Weights of a small spectrogram enhancement model.
Model: 8.3M parameters, log mel input, norm groupnorm, activation mish, widths [64, 128, 256, 256].
Data: trained on synthesised sound scenes: up to three everyday sounds over a background, 26041 training examples, 72.7 epochs.
Rows from block 5 of a small spectrogram enhancement model, named by matrix and row number. Each number is 128 + 32 x the weight over its row's rms, rounded and kept within 0 to 255. All counts start at 0. Numbers have three digits each.
After each channel's rows are labels from the 100 clips, of 14848, where the channel reaches its highest value: "responds to" is what is common among them. Only what is clearly more common there than usual is listed. The data: synthesised sound scenes: up to three everyday sounds over a background.
# conv: 3x3 conv (model.decb.0.0.conv.weight, 256x512x3x3, each kernel summed), inputs 0-102

conv.26:134098112146166126167097127093116114145168155094103168104104074131069095123147140173117125130131100124140153138116143131114105078139090108086237138109199141108114120183131147133078140109109127153091121142152111118151102141073102144137095107113127081096130134182142107109118157161130121132120153108160112126188
responds to: crickets

conv.9:120127184159132154179139101115148069156144102161160147127158133126135155109092180112133124129070142095138111144136094071146127134117091130119150177111120107098100130141197145137143108086132133096185143123147106129130160135152174117079086110153133117133136128102140132132182120099131125120124111119140118145084
responds to: electric buzz

conv.173:123117144083123191137081148119132129131096162177119133075105113156095120163076136143128079077150119145141140149108107150140139154115138145157123091133128128131116117079141161152124163135083130157137101118129130089125144165122148078080142093152138165099166125153084148133120122096116096111120127121193141091132
responds to: waves

conv.30:088093115161123119140097100167141148133080077113147099130167125093133164077136137160133132172114151133122153174174184122112107139105150137080125127141141158120163081150065114122085072154160111171101124144152115147144118100121136104164139122115170118111144100110135111110138127153100095116156122131099145088094
responds to: background: none

conv.75:140108142091119105140132108170109086145116097153168114117114116152119171102092088191132113147129134112131137144126158128155129163109128149151116125125165169114114113151155175099123166105134145163118122126157122107130127082134126140128131146144163174130132080121082050158119083095145114116149125148142146106160
responds to: reverberation; text has "room"; text has "reverberant"; background: none

conv.246:131104130071121105137126129124145123142152146139091074095138091089129145168093177057216149091148100123127117115083180189127126148105118119184101148136169183182088119078102139134152094066172068078046176096135126165129157161142131113144191107156153080118074163108115117145119123072082160178209186162118154066102
responds to: thin (high-pass)

conv.217:118140113164121156142142062109177149176128144113112092105122186130133167086162122091123103069072149158134137142145140138051119170118159133147091128137109127104148157105127118132145138134128088190076156127142087128109136132143074127179112119096119098041115119118146164151111110066102146127147125128152115104115
responds to: crickets

conv.45:087128164127156157132146156115083149135106126088103145128132169083136092182108117151117112112098144140172097134187098138102087126169114152103105083075114164078108140147152150155110199117162147152071169157123168171106109152113103120099148185071162092162136144137088188168108132128096158134163111162176138123123
responds to: chatter

conv.18:129075145102097156123105186191161125095151118115117139074146141093073140120160167139138108117119101117147126130140074085165128095113088152159137150222111107122120154147114178146121138155120169118133114112108117139129148117147110107133146178143144117151087104125112066198136105135186202124114111138072138115136
responds to: muffled (low-pass)

conv.251:163173158148173130144141094136188159108106134138138158141118113133147127148106115086121184131072170176120085127134088141082148157105089153094138075173110077154167183123127166133163131096109147109119146118098152130094161121128130133100118182168152152208179145188108123146140132141133169153158102136146089140111
responds to: rain; chatter

conv.224:109139137185206096137124106175139153133144100135158132096115080154165073152100126099133174110147127145122116115122115077177129129100104155110073137135105132181112132140144128125147141155131145149163113172056154119075127148147129106110117133142110100155150100191111104180122140158115164108110102138085143117127
responds to: chatter

conv.92:134107136135107165161084093125142136125111146153127153154095108148120110140110160092089105115086146124106151146181105141107072130122071095115107106122141124095160148131144128167141144146103123157119133109136151118101116106142136129155083134125122138113125112123121149112131130164154127088139147117144164175129
responds to: fire crackling

conv.17:063167151104138152138147099134120169180159181109116153118123134129173151122167167088154122127134145173157236142112108125104125159124154081115147124125152168132193160160127131137102109139107055113122070142183164106094158085159073114152153117123103118092160120132121136134124084090110137136148079114109114111148
responds to: helicopter

conv.205:117136153128160148153128103166164159172108125159124124106077113123107156156170129113168140107100109173124154103124132135070122121093119123141085108123151096103146174122159119081134136150149141142142129118108148113135145221123140126152127154102156159132109108117144107122126132097056160132136151135147104136098
responds to: wind

conv.254:105125173090126135114089117160128132120145184065134101087128095107112159127143159094094108198108110161135111146173117117111072156092094114155171142086117162136128092147147142153098121118133158137111116171128117142134079095098143125123129144117130176130116140117106153065114157132137102137136127108139168128152
responds to: chatter; speech

conv.116:107168137099129166198112044103110140111090188116149112168125113150114144084116127089059113144097097114139157132105071105128138142086188103117102121118105105159121082053135111129102139115108149094129142105117135110107146120171113159144172151124145076113118088126110111120132126119082144162128106118118124149156
responds to: stream

conv.87:053086115132133167183191031175167126102162169187137116108112160175123161109150135141078103103120115108073121153149100129087139117101045103127100099157112178128148054128141151213146116159165112104168171157111123154132136119134144081137166149206109111130124123124141157108143087106115109103152121146123107084116
responds to: waves; vacuum cleaner

conv.215:111088165129178182146173112126149136129156197134135116122135144096129135134078117089055077143113167104174127134129150108139141148119121106155109138102107155148069122139145104177146137138133097119148126122088117175108113122122118099112130159147111149208119159151114156112140123114150140134114151117139125123116
responds to: chatter; wind

conv.108:142142095197146155158156183151137167153191160087120094123138157082105101087168113146138133148117162108083105140134116167128143153163148096086121139139118172121071148127132114120103190128143137155163184192083128129094077131133154101150139119154122158104123113098123121155095148140076145169104078143073108137145
responds to: background: none

conv.109:143122101115125157114164130157138135117118126151168162126122102127108128101138128139153091130149148133153132091111118158104132135106113111121126100139145122109098140116077154106142135151152094109136118113119092107201152158105126145137102121121121096111105112161132092139132126103176137169130115106125154123113
responds to: helicopter

conv.157:132180146138129148158113118093114121141105176105142130145121138089122115166169135117112134123159082089165104127116094131123188126163102146165127169129157112125119077135131109156150114134137125103065123138126080149125144129134106096161142083120140144128157101118085091162099143126116132130117124133179117157136
responds to: number of sounds: 1; background: none

conv.114:129104149112113150130141156115144129114139134126161108116102143173041126097226131123118082100128148119147094140151111098153064116113111149134148130130151150112132139080129158147144165135121112124172130099123143165156122148119168090085128129121104096130121075166080081150132182149128147158107109190134142112179
responds to: chatter

conv.225:078112087133125164136142099102158152178143138058105119100080087143142137119144137160072090136116093202075152170133190172095134135131140127120139158147148128129141081078126069125107062116141100140119167132131078152141121168156078115138121123124142167150124133114138114136106158110110068112120141080127088108111
responds to: background: none

conv.182:122144148127105111147091061118118154123117119158112082142091135118121190113163096090155077133133084112142073146130139163149139169128125148151104163159143108171145163127090121118110160127124119136107165149116112147118141141135117121178133147131139142147152171100098125140095091130117160131107106147126165118131
responds to: background: none

conv.47:092106167133157138106136130142133059158157116152195172159130083132125150143144112150155131118099165122117077191139135131096111151133129137132145110126098152144129139092087096121135098149103126144137078125108104163124090141098079158157148162109117088110157116165133130152127119144062087133141114144133121098128
responds to: quiet level

conv.38:119098118104118077115114183145121153126108188127144106176163104105160102110156160150126090163153135176126109113163125137170112118128118117140116137137108129139128090130126137120139170110139171123093130093111141135081132150173145126130078156107073158135152138103125123168143115141130102120150114113137110126137
responds to: wind

conv.78:149134186127102159137112119078153134131127145153125147163161119100131134066133116101166175118131091192135093085073099104103084113110132148099120117153124161177111070103095099172111108103114109140124094152127118144100156090129136115199123124179133091134133137111134091147126129132143104178102132110091169139155
responds to: muffled (low-pass)

conv.96:172126117115106159151135170107099178084139141127109110127097126092093102134050112102104157142104114156139146106108152170105132151146127128081100104158144108076096097138099185172138159043106131108142169132133152159099146139121143117111170171131133098106120125155101118105082140139167137175159077151085128149152
responds to: wind

conv.105:151136128123142105133136177170121142117088170090174094123137107141083109153145069162126111081159119117090111140159155134139100147108135161107124089127123101146129141124207177103139156092124069133126162182110125114203103132141127105059074185086092124152135113158107095093138124091154135132085102074122110136155
responds to: reverberation; text has "room"; text has "reverberant"

conv.159:127156154136100126096120131100160097132159147111114096080112138091140141108133177127101124147153150113115118187128083132076052105117101116132174115091077194113169079121104064102177122167177132132144163144051141144072129125096136059126140188140119085128134146136133144123135157088118137169155111105107098093136
responds to: door slam; first sound: door slam

conv.56:132068125124078131078117155126118110148122124145125173092156125097116110131104212106118159133123161104130086157174082093117152141107080101130137101112093167152143150127193181149148144101131148150130131141072160182075117117114165078136151167126146141163138159165156170136124136157092102121124114117151121155146
responds to: waves

conv.126:145174152124141117134165106089105108099091043134083123143152096121087165100146139144135144094128090164122082141177118148133099133136088153111080148109139109169136106125121091149164122099128117119109157079134187140143158144137141137108136116108170134084104119112175113160106076148133079105120085123113144113183
responds to: meowing

conv.177:086102135132120113162117158140163125130131167111082169107110116152155133125155113128140100122154091160121067158099100109110145056127110149103156131122153149069109076071088160115153159106076132127082111145148172143146127129089123062173124125114176068178145136159138108104186067125141121140108144124108106121140
responds to: footsteps; applause; first sound: footsteps

conv.12:089106095125087150131140080192156133109135158116128100113106200192142110132128133136113125138145137136116070091144115135072152151079097113121060101132130112116138138134190169155099097108172140131113141142152177146120132091176142134107103130168145109160141141152168129134150099124122117107117140153167107120079
responds to: waves; vacuum cleaner

conv.35:120187151113090140146134088114146073166096161088190126146162127135079103064132121104159103143135083125118101161106100128104110205136079123126175136148105122126136104143096128136183133152142144166213091137099143099102126068130122117128141132122105108145113137117135113138131101125110130091142110147202103115114
responds to: electric buzz

conv.199:151146158151078101125117150175129171153160076061176128126162159107100168091151147115105164102151119177121147194137140181139130163080074123132155094089113163147104143136089153116128118127124115109101151108144173141107161134116087070115145132115119155076164103101117123075153094060107130132114141113163139105153
responds to: snoring

conv.139:058084106096092108187104156158169139155158113171147158140140125061139119101179149186116111131062092151138107099112128178097171091092118157104106126085128098134168085131140125158098134150168137081128150105156118155099134111102119140100124137106010158139127133134147107119146151118117123168137132122127164134116
responds to: muffled (low-pass)

conv.85:084122096140134125152162104101140102110120092177117099096113129119119146135131165123109119155151139127160128074093127146146127130123139096150077130071139124114127128100090131110167116138145130156126123103139101079108126120107111109135110136137112101118147120107096121096166123134120095186107090085106147112148
responds to: engine

conv.28:157167130119152108179161107151146089078079161108142127135107077144113102157170100117115089153115074164140108118145108191139149153167117133116161149117120139175112161130133128116178151191126124143148131113117132092118138079143158105169132157133156141126166118076122194123116054164148132122169142092171110152091
responds to: howling

conv.151:136105124086117133139166162123121129085101110151139157118124106120194091124128111134114159098143124083157115125170143129105114149074119128129102105092107131126135140079193141164090083118136165203177122106162153145108118107130121152146116161123123127112194115136145125117135114121103102119126132126117135123103
responds to: waves; vacuum cleaner

conv.249:106172186105118157211119113138147119094104188108184118141144108113123134102129129087155092127135112162142092099173127076086108114153100101125180142141130178083124076181121125163142125162072149108166143170125171160088115122107114097134117169130132084175098165082162155094128137114143128115162091188131129147096
responds to: crickets; chatter

conv.183:126186101138119139156113137124149125148113111131107114052113138127142164202112112115140133106116040124140132099117150120107127104135142116141145126115117136110076135089132167127139118133099115108082154132127112098143133175130120088117176093133099114108103121115091123153138128106128159151142136148160181103107
responds to: typing

conv.221:067122166151111085159214108127186101134118179117129068128157138139133138146095146082135078095108158125106090173048166142124112131114134127121153135157140113172122137130127127135146115169123155102123156125105143159157130126123133162141108131109172123099094123121097150132166131124151077111129093102152154137151
responds to: thin (high-pass)

conv.120:190148139113106131081104141146183170133098163103133102164129123191154117169128122107143151162152099113105115133058092112133139158106112114137072116106110159187148136136126153154116133147181118136173145138133160114101128131176147178125104157160207113183138135129122149093157138159117140126144153094160153182111
responds to: rain

conv.149:107129151133074149126095137124157108108108169166137133186146168078128131151168152121161156131119128173142106165145130076089169146131118071114123136154212176049105085072082112081122103097103154139099099141134116142165055152126137172115141142143110121081145121127167143101113114145123100052090122201156146079149
responds to: crickets

conv.198:119154190103160139088111146174174118091157138098087132175159094139143167099113101123149129128130124141163103151087151174163128146165110098225144170101142146153102079189129148123115104106161077105130120145123129140174119123120160130141145165106135159109142138126129111156127166146122146138180080126137089117123
responds to: crickets

conv.77:127107135134133116121096130144116123109130132142160122095115132119141141146142122144092148126115137131132123124149156135100111151101125130120127136147129115128142145088125141117116115128107133186125133133141090114157109140144122138129087114117142142111128159107086121116137140136165130158114107115091116107132
responds to: helicopter

conv.130:125151113136140151121164146115134121136129134143114187134136111112082135133135112129169131133112106116150059143105112179121136103145122095151138123126125159129148154102135156062134123138121097107176141120127169188091108115117158084138096154160124172093176147123141125162091115123159080081163119153112156110117
responds to: reverberation; text has "room"; text has "reverberant"

conv.127:126114099121126143132091121160078166087194147166136123088168139148116174099176104115153141103146156122090136112173138193111116120067121137114111117117096091144093132097191160188170086093126116118154130121082096119111160130104103080098138121136136138072077191120153115105134073074081078110190132105120116168100
responds to: fire crackling

conv.208:080149159148116156177185133088140133120141126096096171128098158134132106135122142107130142128096130143112134137138137148088161119141114119137118112111100137151098139123153162091134089107143146098103153091099102150077156093116128119099097087100151142137123132140116131139118111154151143130149099124129082129110
responds to: crickets

conv.160:109132128133124154137129163082109148129109160117153109145122131133127147118105126113154067126132122121170128116126132130149195123108126096121111098064153133081110100105129136097145135108116180129108141119139133099112160112159164144138113136139091097084147150138112128106192082124132194140126139118108119175130
responds to: applause

conv.223:166148109142154120113112073184137101144105141155137092103148149077154145157113152126139100114107154128180117134092163149154107158175167095080092120093167182066124128154091098095137139124136133118126170063143097089140151134191142132153118130117163167124135129120105074103088112179133065120148115120121160103157
responds to: explosion

conv.193:116095149106117121104152153107132122123131145167100144108118145148161081142093148101126105134170138149145119137123170159133147148130144111155090112108132114143090168136141158138162139141132140117149148094068130153115124191117159168079130163072158162155120123182129151133137174127170116110168153147158147079075
responds to: background: none

conv.11:140116094131141104086124137132138173098106166079112128098118135147140134153182109125121145146125102099163094117102137159086111110163093149152213148106157122116128134132106127125142132107163088119117152155119084148125091123097125132184113144130145137108108120138109114142127143133121120118179136127117119124129
responds to: laser zap; first sound: laser zap

conv.145:109103125152139160153125149150160077120141123139114059129128135108138121159112146084127156127125110147172104165106150160098105180106118136114164108150134126148107096110132112180168121146117120134142169178095094138109145159156108116129149104129132152114168145109120111150073167131118155191144120118136180125159
responds to: number of sounds: 1; background: none

conv.166:097142164095128118183081089164134098125103140096143130113096171169109126086138141130115094135135122145093081131088128096157141148099125096106144147115139119162126095086121140137103151121059131159129112114147170120121113134154108127132116175103141121172133157110092176164113084150161152130161108168136130142124
responds to: stream

conv.162:135142148175089134162171128123145110137111111146177073143133084143122157087093153134094112139139120145142136119129126135154130128146099111148074148132121171142124129112148160144112093148120135126152132103145083125149159126119112154091166133139172131099142079123118121112168100122137127141145112106100129162085
responds to: electric buzz